Weights of a small sound classifier: norm layernorm, activation relu.
Rows from block 6 of a small sound classifier, named by matrix and row number. Rows with one number belong to one neuron. Each number is 500 + 25 x the weight over its row's rms, rounded and kept within 0 to 999. All counts start at 0. Numbers have three digits each.
After each neuron's rows are labels from the 100 clips, of 14976, where the neuron reaches its highest value: "strongest on" is what is common among them. Only what is clearly more common there than usual is listed. The data: synthesised imitations of 52 everyday sounds, one a clip. In brackets: how many of the 100, against the usual share in percent.
# fc1: MLP up (model.blocks.6.mlp.fc1.weight, 480x160), inputs 108-159
# fc2: MLP down (model.blocks.6.mlp.fc2.weight, 160x480, transposed), outputs 108-159

fc1.439:530490473483534434482518500465511464491481478497499486481542552491547490537508466519524502531499513505479515466549489489520497507539505542500487493485512499
fc2.439:471511511466475526493499454514542524515495542520523522517539506517453466493505487502525484491506534511501515494504485511482466467493533551535508510499516509
strongest on: people (71 vs 15.3); footsteps (65 vs 2)

fc1.246:471510550471467500472536510448526475461497494506495502510519517518502528521478448512489471453521522538529491483556508483518461489527539506478503486501477479
fc2.246:497492499456463509511506478437477484454529513485506510486483460473524512552541493489491547458527470504543502477499491467521490497479470486510530508501478519
strongest on: music (32 vs 3.8)

fc1.7:520485528514479492504495517447494472478482490505505492507479518513488527499444480471525472463500489522515562521480521513516539482494504512511553470517509539
fc2.7:521461540498491509453509486521487508481475530544542482457517532528474510475513451517475519503512494447498528578500509489493496515520474496528499524493481476
strongest on: mains hum (100 vs 13.1); machines and effects (44 vs 21.5)

fc1.118:504517458461487485499519509492486506554506494461482479524514545464523497517538465480517474477438518456536519547542538495512490490472502498507497504486520493
fc2.118:494513473528519478530484473485498539477550526508477495528516459523485507525525482506546525525548516523472508530498550465522521513460527512473500472507468502
strongest on: vacuum cleaner (42 vs 2); waves (36 vs 2)

fc1.6:499499531532444496503504497470493528516504534481520519504504486479484518466507481543523495496498528497519509528492479550513542533511490500496531460496496528
fc2.6:522527469534466516501483503505481514526538465531477512512516478529452513492492510534510500513530530514544509549530537458461509495476517488532485528525539448
strongest on: white noise (53 vs 12.1); household (42 vs 18.8)

fc1.55:535482462476522450478487509463466501490504529473565511526479496519499466478478508500484535507480508476500555530544477506481528539470483487528502507473468473
fc2.55:531524447498502505500482466508496496497487511497579462501572494469526500452471542493492530502511523511485521509512504473535484444499483560471522488475502543
strongest on: white noise (49 vs 12.1); pink noise (33 vs 12.3)

fc1.240:471514527511503518532448495518463475495463525494485522508512475508520485466479563490492515455459502523504515486502478547514505476450474492503524508508491520
fc2.240:525533542506484522460539550508526476560515515484506440516517526497510539501513506522497490468503484496497521525514511527495503507535491505462477498459458495
strongest on: quiet level (71 vs 29.2); machines and effects (57 vs 21.5); helicopter (42 vs 2)

fc1.215:551495452538512529480522535528540514496489502503492493478501481514494492435495498498467507484529514542525506486519504510497523495480498509542489549564457500
fc2.215:484493502487500476518464511465512493496464511482505527467475506483521455511494464512476514513447489479500547514471514467545553461560503454487492491485494498
strongest on: vacuum cleaner (31 vs 2); waves (30 vs 2)

fc1.159:475530459497505467502537493491496467495468450552528506499504551476447505502573534512479485528456500483483532463484542524521473482495495471469482517509509485
fc2.159:484510459512497519484479489514454506487483518498493497537507510505489492465500495489504535520500507490487498499434492512440517463490546490512504467514522497
strongest on: coughing (44 vs 1.9); frog croaking (25 vs 2)

fc1.105:550500515534506474485520480539480513487473471460477513549504489514486490488466507499462528503461495505482534490531473509528490486497560504524529537514533511
fc2.105:482485490533504469513509520473478504511497496492488497483449534501507498521500536502528525475499444504482456520502473505544550513527532527521507522485470511
strongest on: text has "noise" (49 vs 24.4)

fc1.304:504508459534507496501496457494489535467529453492457490519481498468502507487512437503515501486484492479543504522526520492512527530496444498493534531470523504
fc2.304:460494455519515490438486501494486502523554443508491481486506446451516503456548492524499535462496532473524479527521491545507530532504455470498517548475500535
strongest on: siren (58 vs 2); bird chirping (36 vs 2.1)

fc1.178:472470456532493527532481520462500538511488542520463505500511531501508500502443498490511512506484470439487490517508483511512514487526492515510488493488531501
fc2.178:527461480482502487519529487506477501481500455534513483470447466507493483519555516497515504478478532509492481494505498474536489483528517451481443515483518505
strongest on: household (68 vs 18.8)

fc1.417:510532493506518514525477493495509488509516499517465485501483489525516494523500516503500482528495499540509476485510524520524474495489460497565547507538499512
fc2.417:506484498543482531531511514528486475521511536561507474459492487509515516507513467486497542543493478524500479466535477478513489519489501498432456503503514517
strongest on: text has "noise" (59 vs 24.4); group: signals (41 vs 11.6); beeping (29 vs 1.9); crickets (28 vs 2)

fc1.327:501507519480526515507504481453490478456467501501481516493489515488482528557490479481489506478520524525532483502548544491485475496495503455540527495500557539
fc2.327:511496475495505491481487493531483514489523506527516481533504468484508546511519479494497505471524503510533485472505524487503494462505498463483519529516468493
strongest on: thin (high-pass) (44 vs 12.1); people (36 vs 15.3)

fc1.331:495530475483500513507501509485497500494505505532509524515483482487517486518504493505500476518515527482454481513537519502500499504485497447470502494506476476
fc2.331:518499503460544482480480530480517500497516483510493485490472470540463507530546496480498420511488513526480495513480521521523462500522535481473495532503508498
strongest on: frog croaking (26 vs 2)

fc1.40:505480490520516474500510528487481524527506465512446517505486489482483517495472497491504502460459507502470536520477479543496501506485505509530481482460474476
fc2.40:522459529447501463516466532515443500501505512506490536521507507531424517509483537519507467467506501464528462537473507493526489501538461508501465506501514542
strongest on: fire crackling (42 vs 2); typing (36 vs 1.8)

fc1.377:530470473492525544531512536489487458492512502522484471506504506486544540468482495520521470464538457487484564486547526517475492496465520485515520516486465505
fc2.377:507472533474527483465491472487510496527509472503512503522451459503487510514497523538500523518474493496533490478482517474518484476513477507453452522482473495
strongest on: household (39 vs 18.8); typing (35 vs 1.8); applause (32 vs 1.9)

fc1.359:496524521525521487439504521531478521508483519494481489458507492487469512467487483499432478532504513510493539496537494515511474508505486473506505494518505522
fc2.359:520498521514487540531472511501483536530496477513481540479496454505481509551546461523535511503473530532504472488509502474505507495470507496454563483463464542
strongest on: people (56 vs 15.3); laughter (33 vs 1.9)

fc1.181:501467543461499484507507449521482510541474504463482472486523482519457503503506526507477508479495497515476530483513491513523479518572545497502491464466515476
fc2.181:488503471483497485509491495494534522502523535475544490485517494485519480540525530524595530505515506527492461473430498542548487460482456470481524473473499507
strongest on: mains hum (57 vs 13.1)

fc1.321:454471501521499527519499523489513502467483506495516515477498531476482493471498497543538499487523532484520517490542486495488455453513511460499487494471511510
fc2.321:463523517464456486502476497497465498480490485435499488452540530474514515517466481499528470486490511486572515495515518512454531486557484483498525493485484501
strongest on: fly buzzing (27 vs 1.9)

fc1.169:488489512526494507500484450520525538514493489460520533463489505488504498488506476512475456504517505509481534477527517491501502508490473502523453502512481518
fc2.169:466503477549472475496468511553517521477538490496469497463489491499481520548490548508487500549523486477498504477488480505522520531511484461472518535494492463
strongest on: reverberation (63 vs 34.8); text has "reverberant" (63 vs 34.8); people (50 vs 15.3); laughter (39 vs 1.9)

fc1.58:535510495464493508458498493484573537438480484484478521502509473521468514493491526466487551445562478496490500471545506539488493480539517520478487516544533485
fc2.58:532505492509477465508522482501511485512482526495469517480467525487502539503473475499494500526522484505559514512446475458497506560499491494477515529497485537
strongest on: melody (36 vs 1.9); music (36 vs 3.8)

fc1.267:473485505525496534461551474504511505491483529489466486492475503522504510495531495518497530460512486541540471474502464464519505500482500525487518476510495475
fc2.267:562540507490507516504502498467497465498510484482526558535515491461498517466498469475502440521480485489568481480507493479491478516487507507487500487540465477
strongest on: water drop (30 vs 2); clock ticking (25 vs 1.8)

fc1.233:534489494512508447495499495506473559494494470454536478490530492499460474494544506495481507490555495472541531503489508485537476528487512555516509493521489543
fc2.233:471535479513468519501510507444517492467540487482512491511516465504492488486500485503533503508521504514439498482502513491486502492492497522469514505495498489
strongest on: muffled (low-pass) (46 vs 11.7); nature (44 vs 13.4); thunder (41 vs 2)

fc1.114:536522499491519471506503490505479533513489513512505493483535525514519463525483498497503484457495471506492513502502472466504499540506540541521490483503513517
fc2.114:495523501513496445493498492467497499531456494581467541505497484468455485488488498514495535521538499515479546473486554475537515506493509565489502472497523520
strongest on: mains hum (33 vs 13.1)

fc1.296:501519512476501498481509547467447531477516507517494458511506558508473485502564521496499491511514482504479472450566532530510509486470502486484466524502488521
fc2.296:526475493544478519543514485523487491499530487495472519501475476518524518445456513446494469473487506455488502505442513489495478524494490452532501504473482513
strongest on: drum roll (74 vs 1.9); music (74 vs 3.8)

fc1.383:511476503474485512514493512504508510500484518527510507543536523458496471480518495529492444553549483505473492474487470496493478500514495491502504533534524476
fc2.383:465523480489543468487497552520458455470474528496501486487500531496518496485495528494525477520503528514528484538467512460501515537495458523476509531496532515
strongest on: household (66 vs 18.8); clock ticking (25 vs 1.8)

fc1.50:489524467495517521524504453517490512483567444529529500537487522523487523486480480489509503469503517458457474544525469501520539512487488530478480514498510503
fc2.50:482511470454512492479492433533475516526499505510491505467490449496493536429509497519517527506500531499471501524468515532492524484529497522487514489535492507
strongest on: siren (80 vs 2); signals (80 vs 11.6)

fc1.256:529532484531489483467507450520493488476509521454525485566474486504518535537519478499527517489510485497497518459488495480516542492510479474468537510481505484
fc2.256:490494487510456518529490519513534453522508499550476468473501549518509483471474517486502475500483489462490490451501490525526509504536516480448566523509404532
strongest on: people (73 vs 15.3); coughing (66 vs 1.9)

fc1.239:514470517511501477463485515500483494497483453516484526500475518478480472491481458565548500507455535495461495506515475499507474495511492507490510555503509524
fc2.239:489527465479513511457540526502504511560478457441529516517495494512460500487491524492521474497473476481470500489499480466540532511553500486513507513499506479
strongest on: animals (42 vs 15.6); bird chirping (27 vs 2.1)

fc1.378:524533542469533485481499526484551495513490507528475489491514504512512526492511487490489454525527479481464523543466518504507516515483560504488500471510453519
fc2.378:499519517488486514513544495495519477456483502521506481455492507515507494505503532465499517534515479535488467480450487467499491495519477461511544493570487546
strongest on: doorbell (36 vs 1.9); church bell (32 vs 1.8)

fc1.259:464529481475483521513532509479483524504459523507479552500496473519480482518513472500554562514496474514490519490512519503485503451482506488511527473513518533
fc2.259:514489483496416486493499481536482526475521507499474534502485488542464475519493532547482517495495494492527497501513491443475520507506515476452427444513515481
strongest on: white noise (37 vs 12.1); animals (37 vs 15.6); rumble (31 vs 12.5)

fc1.116:470509535480453514526461498491480446500490493504533475484525519457525499476508522493527489467503504530545518499451522527514534515471523490481518507469535451
fc2.116:521476477513490446471500521495528506412502469504478507515487526522467493527496518482518518479522512500535544520509497456480486515418487516502497473458546496
strongest on: household (68 vs 18.8); glass breaking (58 vs 2.1)

fc1.78:491515510486525503485523506458497486517479489508486524486495488495512495505515526492531497511455476475536513449515475517519494508503502495480470473498517474
fc2.78:477520477542509516521525494476525513520528496512503493466508548510473535485511480480540497494463450535484488526514460516464481524467465533473516509525459534
strongest on: signals (74 vs 11.6); phone ringing (66 vs 1.9)

fc1.440:472505555478479520539484514500514493506529459509505494466489492527518493490487479492497468499494523496536453517486507526519483494508503514443530482463502566
fc2.440:465495478486518497460509462493494476473475544491532517516491437544537483485472527527520525513487451479475507487476527515464515443522510490528523542526501506
strongest on: machines and effects (95 vs 21.5); whoosh (60 vs 2); sawing (34 vs 2)

fc1.344:474495490511458510497478515506504516531498474486499516482549501500552497490530509472517495549523472492497478496517504509538505511519552498521481524498474507
fc2.344:546486450496487510462526516504474499501494502481532520476483476543495499477495479549473500470508533534490492498501511510510529488472495513533493499493529495
strongest on: signals (50 vs 11.6); siren (46 vs 2); animals (37 vs 15.6)

fc1.218:462548453467504482487471473435554490476482479481521526550526490528492489504530511470501496472529489482529492496519514508510486484491508522470495489481509507
fc2.218:479525506526520495527507493493525507482537498423492476533512487474493478521488471498542456469479469520444475511515449484495499529506487524490493524484503492
strongest on: fly buzzing (39 vs 1.9); car passing (28 vs 2.1)

fc1.470:479545479495494502487529526509503476485532502496492521488507509467542507492479497487533530490521535557504520494507516465475501484542475513441511498504496495
fc2.470:517458548544505513533501509522503522512483499493507528514475490494486467486494473479507484507500479464535494418456534567448502519471502456512503535495480494
strongest on: hammering (34 vs 2)

fc1.175:500525529438455523476501499490533505483537479498525470516504498490521508504481528463521490464446478535497506495480483509479541514467458504485499516500483505
fc2.175:507501459466510513503511502519530495484462518518490541494464533502492482488484508553474503522497503495464506459531480519530521489518486473495491471484542514
strongest on: signals (50 vs 11.6); beeping (34 vs 1.9); crickets (25 vs 2)

fc1.61:506463520503529473521465502472492483516485533502505500487483516509498505492493497500571527537481509502552497537521491512530498458543522495467504493530443529
fc2.61:501539455491462563485547537509540485498509530483547492544509445512468499506487480510483466530487487462482552510487490468491479525521483513525489503524474441
strongest on: mains hum (72 vs 13.1)

fc1.89:455509478527486453525485435513456512471488513486477522511537538525492500533510487491501533505516488554465541472472462503516501488488490473484465509487504553
fc2.89:488495512521450490513536478526450551518551518485516526478529515495533477494504540531498530473515516460481500517541470478521511525489486509482486497499482546
strongest on: thunder (55 vs 2); nature (55 vs 13.4)

fc1.406:504514506485463471468528501428471517468468497475484476503494500508498496524482519520514483521509514533493523519501517537542472507496491465440508496468556551
fc2.406:524499482480503492517533494516454476525496505508446495506521483502516521558533489488511516500508504511518520526495428464517462496509548482502516510543467519
strongest on: hammering (26 vs 2)

fc1.282:533509517463506548474505509525516499493552484482460490503492542458550509471494500532518441459497476474543521505537471515492533484502531542512480454521541462
fc2.282:518545499510482488489478536499507498501454541536547499549531518515533527477497485452488483491527502488536501460488503480508514444485530522483491489515475472
strongest on: signals (45 vs 11.6)

fc1.250:494532503482530507495487450509491520440523482520476511481501499554536484525480479454486501514512489516499478492502521499534481557511502484519516490519547482
fc2.250:514529442495495483518513522483524503558508516540514480546458530455494509481515489501525511492488517469509525472517517472505507443530485492499479471490505462
strongest on: reverberation (97 vs 34.8); text has "room" (97 vs 34.8); text has "reverberant" (97 vs 34.8)

fc1.124:490503505494497529463534480479463527492464527478545535490448525510520503477522467543547455501524496459508526517543474491473507507507498476480484452491508515
fc2.124:518523475520483500502532510498470489482509472504487488521527484526455491504497511479487532504485497513520491513509472470495534452446481471471546451494446519
strongest on: quiet level (59 vs 29.2); hammering (44 vs 2); machines and effects (44 vs 21.5)

fc1.42:502523473453511511482504490533501471503482495475482509483501505535449437491522500502519509486512500528508501516476580496469483538493466491533502488506458514
fc2.42:464523498530537487477528493526522487472478461474516489538476522482542488498506493500463567505477510547554513497520509505511484492512517450555499465489474497
strongest on: car horn (33 vs 2); frog croaking (33 vs 2)

fc1.477:509527493521516520469477567485453515505514494493568524458464488483496470511549520517528491521510471537477530522501531502495486466497499510487540514513484519
fc2.477:504461496520493511532502483508550472486546488479480524495527540497487490493445470505515497518524548502480472495518459467527500526476545511519471491493515557
strongest on: electric buzz (54 vs 1.9); rain (37 vs 1.9)

fc1.86:501460479492469500496508506505507503512492538469550503508498472507490529476484507512521510511486508501534540494543463486514513482485477494446500497518456499
fc2.86:507492476511497512513499511491485500530487465492520475558490492476501493489549498501498491551489522481512472465506508487480515465522480499516519479525500474
strongest on: white noise (47 vs 12.1)

fc1.67:522527505460513506494515494502492506506475488485549498479480502497539489495519536547489460487510503438499517491498523525506488528524534498514517473440533524
fc2.67:509507461501464505513538489540480518504514513504528512501490487486525506547474482481514508481497499492509474498465530498514504470486497509496482538507462514
strongest on: white noise (40 vs 12.1); vacuum cleaner (26 vs 2)

fc1.35:497537481492559481496505501512507463485481499532455555492547482491536487500496482473497505526511505523494486491495484514517537519517485492549521528424483490
fc2.35:527462533517489505568493509455500537440524516482501507544515494489467494500515531542502487498447471494500510491519466479476500505482469501483546518499520507
strongest on: bird chirping (45 vs 2.1); animals (45 vs 15.6)

fc1.8:541480522499487537510496520494531509484496545482461489476501508466459458476513528516498489498521552483514488496448491479479483511510462487518555493509498544
fc2.8:523501471485495481501510505503477514491502520437480517497504529504527467501470463533441455507455490553518495531508480499510537496507552497506541517507509534
strongest on: electric buzz (31 vs 1.9); zipper (29 vs 1.8)

fc1.102:499472480499473454492513543444505540527459526530544511473482503469526447470478504482530505539519511498536498526535518501472458504497492479522502538515467510
fc2.102:519506491501501528508507475481469538482505490475507503528548477475464528483525486484509518497479505465481524525497498472494554483442493477492554444465483509
strongest on: pink noise (46 vs 12.3); clipping (30 vs 7.8); text has "clipped" (30 vs 7.8)

fc1.272:489502464516561496506498551489508492537521487478498494465513453501507539475519467550496500478486503482509507514474497517475520526518507511532499529508509508
fc2.272:482524485525514499493499453514476522474469510482549493525479507487487470525521475558524556493522513474457523493519526473527479501480503506491513499444478481
strongest on: water drop (29 vs 2); frog croaking (25 vs 2)

fc1.362:543496507503517538455513497560504487509515484484459511542487540502488479510520467514492473493508539521490529484524505496499478492485518514525491491528522477
fc2.362:521544492484491497494513506458540516527473500482502549514494458485535508455504517500467495458510487483478484482546511487518497504503497495503451505472499545
strongest on: animals (39 vs 15.6); signals (34 vs 11.6)

fc1.310:496534487500519451520486490494542511460509490543482519486466488513509530473480443467508510480516499516511497529500527490531550504476497479524527517493503476
fc2.310:519485466498508463481476433486522463488514549507476508536505520482539495507431474527500500518454529478486501530494520530492500481504464518546496480495514523
strongest on: meowing (55 vs 1.8); animals (55 vs 15.6); siren (45 vs 2)

fc1.338:498542556449448486496500516480458511465490509500487507508457505466469516541475519529515511534498499545510467520481498483521537526499505513502515498494509516
fc2.338:523523530474508491528511494489490526485478490460492447503558493554482514482487517548500529477510547499518517545515470439472513487518476469509529469529506484
strongest on: text has "noise" (85 vs 24.4); group: animals (50 vs 15.6); bird chirping (31 vs 2.1)

fc1.460:500496496520503486543507493491502513523457463482528485453459518504460476485528513498480479520520528485505497548526542504481527537485531466463492498486500520
fc2.460:526495539492484523529513535496458491489466519521476483533527458475497448512485466529557461523501472517483500496561497541511499477522546461520499505501516455
strongest on: text has "noise" (50 vs 24.4); group: machines and effects (46 vs 21.5); sawing (32 vs 2); applause (27 vs 1.9)

fc1.53:496514493543509492526522471461504483488475503468454512490447519485491495504475483495527491505484474481477454475504500495536532506473504514474482507552508445
fc2.53:494462470484467544468553524530521506522516506543502490514548486521495538532447530517487501499536491497526536505487475512479483512483517505491493528497513502
strongest on: vacuum cleaner (56 vs 2); waves (33 vs 2)

fc1.453:505503488497452490524517484506471507464484510487499533511479449456517502484514502531507488487501494519521453516513481541451519497482510508510524524528497492
fc2.453:513543511499478529471482497510480518518521541501513487490467512527503514491548484532502482512466476495530493534514506534426463470517517524478522492469487493
strongest on: rumble (37 vs 12.5)

fc1.242:504501548491489472527523457492495529520476475461535542470498483504467511521484490495539478514471478458500497512545504507530528479486455502489468481525522503
fc2.242:506510463482489539465487487498477539516543459507498474469529515531478510502480525515477470438540509507501525503509426478493524525495526517511530514473466512
strongest on: siren (63 vs 2); signals (63 vs 11.6); meowing (37 vs 1.8)

fc1.273:493490443529479499504523513509461524495517500518504437480527480533518462538530486475499517475500541493513505501547525452521469528518505512486574487535480524
fc2.273:533474475540507533519489492516485507484502512500504473492490488514544520477453508546545474481544478514515507511491525524499512533510495578443494487517509488
strongest on: people (34 vs 15.3)

fc1.199:503485521496484508505493491456518522498517487525522510444503495522489511475539457505531513505526511506462545513524469523526491518473441502478491504485490502
fc2.199:496489515504497494476495491547517464503485473495555513533472498519568479444481513483500515489549496521513523501487482514473505499498483509485509454482463454
strongest on: white noise (34 vs 12.1)

fc1.408:493540473464517502522481498466459474519484528504518523456493515472503466527531471521510497498497481531445521494517551537512486452516538442523481479492495488
fc2.408:510491484509513479557464495470494492490538462484507529517474535439510508507492474509505479515512518485504515515515482508497458507448546523516540497518549538
strongest on: thin (high-pass) (51 vs 12.1); people (35 vs 15.3); explosion (26 vs 2)

fc1.36:514475493511497488462487515497491533494519470536529465520532494498507526441469490499507487563517503484488545530546514523478528562529524467494530511465457526
fc2.36:494518495441456509480509499490527472487526550478492471518484493503498502465493488475495504491521513522498513519532470525508480476505492511520517517476504489
strongest on: pink noise (31 vs 12.3)

fc1.245:516538536478503464482494477456499520552496531500508456471520464506495517516509469481484510504538510470478521503478495518509526501516541491524557514527498491
fc2.245:458475523465431497536512478473552501541498474539520484470497474523525549500481479515510522497505514500502473530497492525489492534477474523553475511518524513
strongest on: doorbell (78 vs 1.9); household (78 vs 18.8)

fc1.234:480531515489481491500450544490459524494479513527470538507488520520500458481496505491514500512488490490464542488466515548507462515512482497560486499470501513
fc2.234:542448485506532503522526477492506497493517472513517526571500478485491483515475510526485501494477497514481474526452523478516562480498454504488466483458520523
strongest on: household (86 vs 18.8); clock ticking (54 vs 1.8)

fc1.186:521504488541495510459491550482452487467515519465531478511513480526529533492527477512513474517505515485512521448515512502524550509458461535482472508540509506
fc2.186:485512507523497474510486526511505475519465458511508528458490467507496505529489471545459498468538474520498509530522531517525496490547473520526497517528526450
strongest on: nature (31 vs 13.4)

fc1.83:499483489474533516525490454516527534484526523504469523435498528511503482501468506490491459523511484514498508503485505524521544523510461516542475479493471520
fc2.83:508494527506528539493516464508502583458503503525508499480515519522515506502487471513483486496498482512503478483525518500527508532500451486473523507443451492
strongest on: animals (95 vs 15.6); meowing (52 vs 1.8); howling (41 vs 2)

fc1.21:508497506501496495508515524498533516492489501496514512513534512493522534523502476481477493501515489565516529518524483539517503495481496499479474518459477561
fc2.21:544507481526509481494475494464497506462534507507507456449468523563462504490508511529527533478476503493495499510496534516546559511506486502496491489516486514
strongest on: people (74 vs 15.3); laughter (45 vs 1.9); speech (26 vs 1.8)

fc1.31:519489517474524523498509473494534499461487536475479544530492514515513541456489524502532532507549492462482497497472487486472488492494519547510440500484502463
fc2.31:496483463514485523504467518487493503492538523512516498515453489536453520512492466499467514489505476501482517491518534505529476508507471518466498487479554496
strongest on: quiet level (66 vs 29.2); household (50 vs 18.8); helicopter (31 vs 2)

fc1.249:577480505534502513485489460497521503477509536483484518462477490547515490492518500482499489460532466515466454481470495495492539492501529486472500477496479542
fc2.249:513489504483535506481494492495526514507470496505504516542478539489479501526470515507432507511494479498500482519441538518521507526505498483492527521540500494
strongest on: signals (79 vs 11.6); car horn (53 vs 2)

fc1.170:496547502488567466529488522506483510495503449509527465492515461482525541492484498515516484516536482509540543528511482507463460504480504490521477464491559511
fc2.170:480464486519516473458514520485484488513518531524481500535494508525515464478496499491496507503466496489454479505512462451517533443512493529491553517487489495
strongest on: siren (65 vs 2); signals (65 vs 11.6); water drop (30 vs 2)

fc1.479:490495537512512507512517454482538505505524503544506486495471483506486457484472508441500483461481484519524491495528516530503499509532457551552480497516482474
fc2.479:487497498511504473501490458493509496507507533509507488509514488481517512476422557514528499521443487440525494508466505501529493520470485474505535494480520486
strongest on: siren (56 vs 2); signals (56 vs 11.6); meowing (35 vs 1.8)

fc1.235:474529457522504437533514466517498520449488491479486456487542531505500501481529530501521487486533514531495484480520498467524529481511447541464489484508519554
fc2.235:501473535517459463512540449523482541522506508511508521454515502557536510468497504531509499475516463511472476499528510495483535529497494495465480517470463532
strongest on: thunder (56 vs 2); nature (56 vs 13.4); muffled (low-pass) (40 vs 11.7)

fc1.354:487548525474451500526490528492507511490523499482485519486490482521517538493446524525494471471456520527489489523516501496485536483481488500494508473506500492
fc2.354:484552499483493445542543533543508504492455519524535509471557505488505483498503503536529491508499528504494509510531484522448505491491491513522481489492489544
strongest on: white noise (94 vs 12.1)

fc1.13:517514517478499449525496527501554519476514483476568446508462513447497471496500512468505497471553501477500495498533517514506505514522517456499517496536482501
fc2.13:469508489535486579546489498522510520505526551527496517501455462480464458500520529499498485530489429492454498481480500528528514493513476510455459504525536467
strongest on: people (54 vs 15.3); snoring (47 vs 1.8)

fc1.372:488540500477518495516492522504489484492450515489508507453500510468469496513467509481524507464472496520530499507512486547512509508441516523527531525499476500
fc2.372:524512484556526470484515511469505472480491479538493569481481515532484514500516471507518478506527518490505506521432490526549498538425518502481494485494486495
strongest on: phone ringing (64 vs 1.9); signals (64 vs 11.6)

fc1.238:482528482453504491421495520489475510535503473477517481520530465482538530485533486511458463491489488499535487519524484459515511462481469486519488558470514470
fc2.238:487501482522550482457504524474517502504504467506475494513523527518506513496537490515493531507497496543494485521516470487515513456488497503472504499497543505
strongest on: bird chirping (48 vs 2.1); animals (48 vs 15.6)

fc1.162:522505483434503500464497481509542485436535443473504506484502528490507500459486517512510508487490479490542526504519480491488537527520496543533539480550458491
fc2.162:460517511520486527433546546479498511467494506522502537492535474507484495486489486502488475483505501518506469481505492506491517548504463512477519508501546519
strongest on: bird chirping (39 vs 2.1); laser zap (36 vs 1.8)

fc1.164:447559504520509474469513470497454511478499528536486557512512476450483496465499504493502523474507499478526460511514489539480502492497491481537517481517483524
fc2.164:515500466537515464461471474492520492495480519528487455516544572535529562481519540462517473476503500527517503515530525512504483513504461482458509492535439546
strongest on: nature (97 vs 13.4); fire crackling (95 vs 2)

fc1.46:489545518508462494476501492517517514467491506516480451533494543468506458480524487519514502523503479476485518530482551554487439484485493486494501559499501482
fc2.46:520517510490470533505448502569518529522476486533454492516514479530511501476494507492457510538514459520503485513482510451502508483523523455479457503500566473
strongest on: music (26 vs 3.8)

fc1.173:517437507437485468503515486495487523482458502481514499481516509500530487500447464504547520512493481539512492583512519468493492488499458520506492523481486491
fc2.173:459540514510494573507537506531528491535486565504484542527474506514507537524531508499475532498479480508510501509512480497502513489471504530476483523483459490
strongest on: machines and effects (56 vs 21.5); laser zap (54 vs 1.8)

fc1.433:487489485512505515489495505421507471507521541462492479502518496516517514501507500487526493488520521501512516488479504521459461463522536494517510489487544508
fc2.433:520514526479546506486520543495510486470515451469485539505529442496548522495503484472506530507479484541489516518515498490531508498468563529494514522477496430
strongest on: signals (73 vs 11.6); siren (72 vs 2)

fc1.51:546466494536466512472499486473484485479492469453475503547506508469536507491489482488537524483497511482469470485537529530542511513505519492522519509504515582
fc2.51:525497518473549513489464479521486506466496473510493518449487505474484486499512524502474479519516537447464482501493479488515512547493483538535488480487483528
strongest on: nature (52 vs 13.4); waves (47 vs 2)

fc1.317:507480475532493470498514495512434522491453546514533500514485462485510466497511494498527505527515461517490461479506525523514505507531555534502543530511494487
fc2.317:490518549463495502457490503500482493496511489483489468484494438480477481516505544478479499490551529499474526514498490510504528529504541476513485514479532518
strongest on: nature (50 vs 13.4); thunder (46 vs 2)

fc1.450:488519466473465501499486537476493485492464470536519463436499510526523462495558481521493506478520488492503502488442506507490508484506501529484515535530494465
fc2.450:510454445510522482505489468508476484499506490506520447525521533501517471491466490510472499499450477500483492463461470504516516457520477511503463474475508515
strongest on: pink noise (29 vs 12.3)

fc1.30:504498525518490493503532470533506484476524491496465524542465490509527505520493554477458462518466473497490485482506515512505581491529534519498495555515451496
fc2.30:473503493522502512502517493512529529468506472526469534500505527486509506517508493500523480532493470530476454532483502510520529530531482464470466464549527520
strongest on: crickets (25 vs 2)

fc1.125:422513535505525522512497564435467479463512508500471480466472463488482529501524498486458504494515502486532517487526473582499485535478514489517492530481491501
fc2.125:514478515533509511516507507463497493516452545502537479492493484494475541496553509502485526481504490438505474531479467479488491485496503465516492495460493503
strongest on: phone ringing (63 vs 1.9); signals (63 vs 11.6)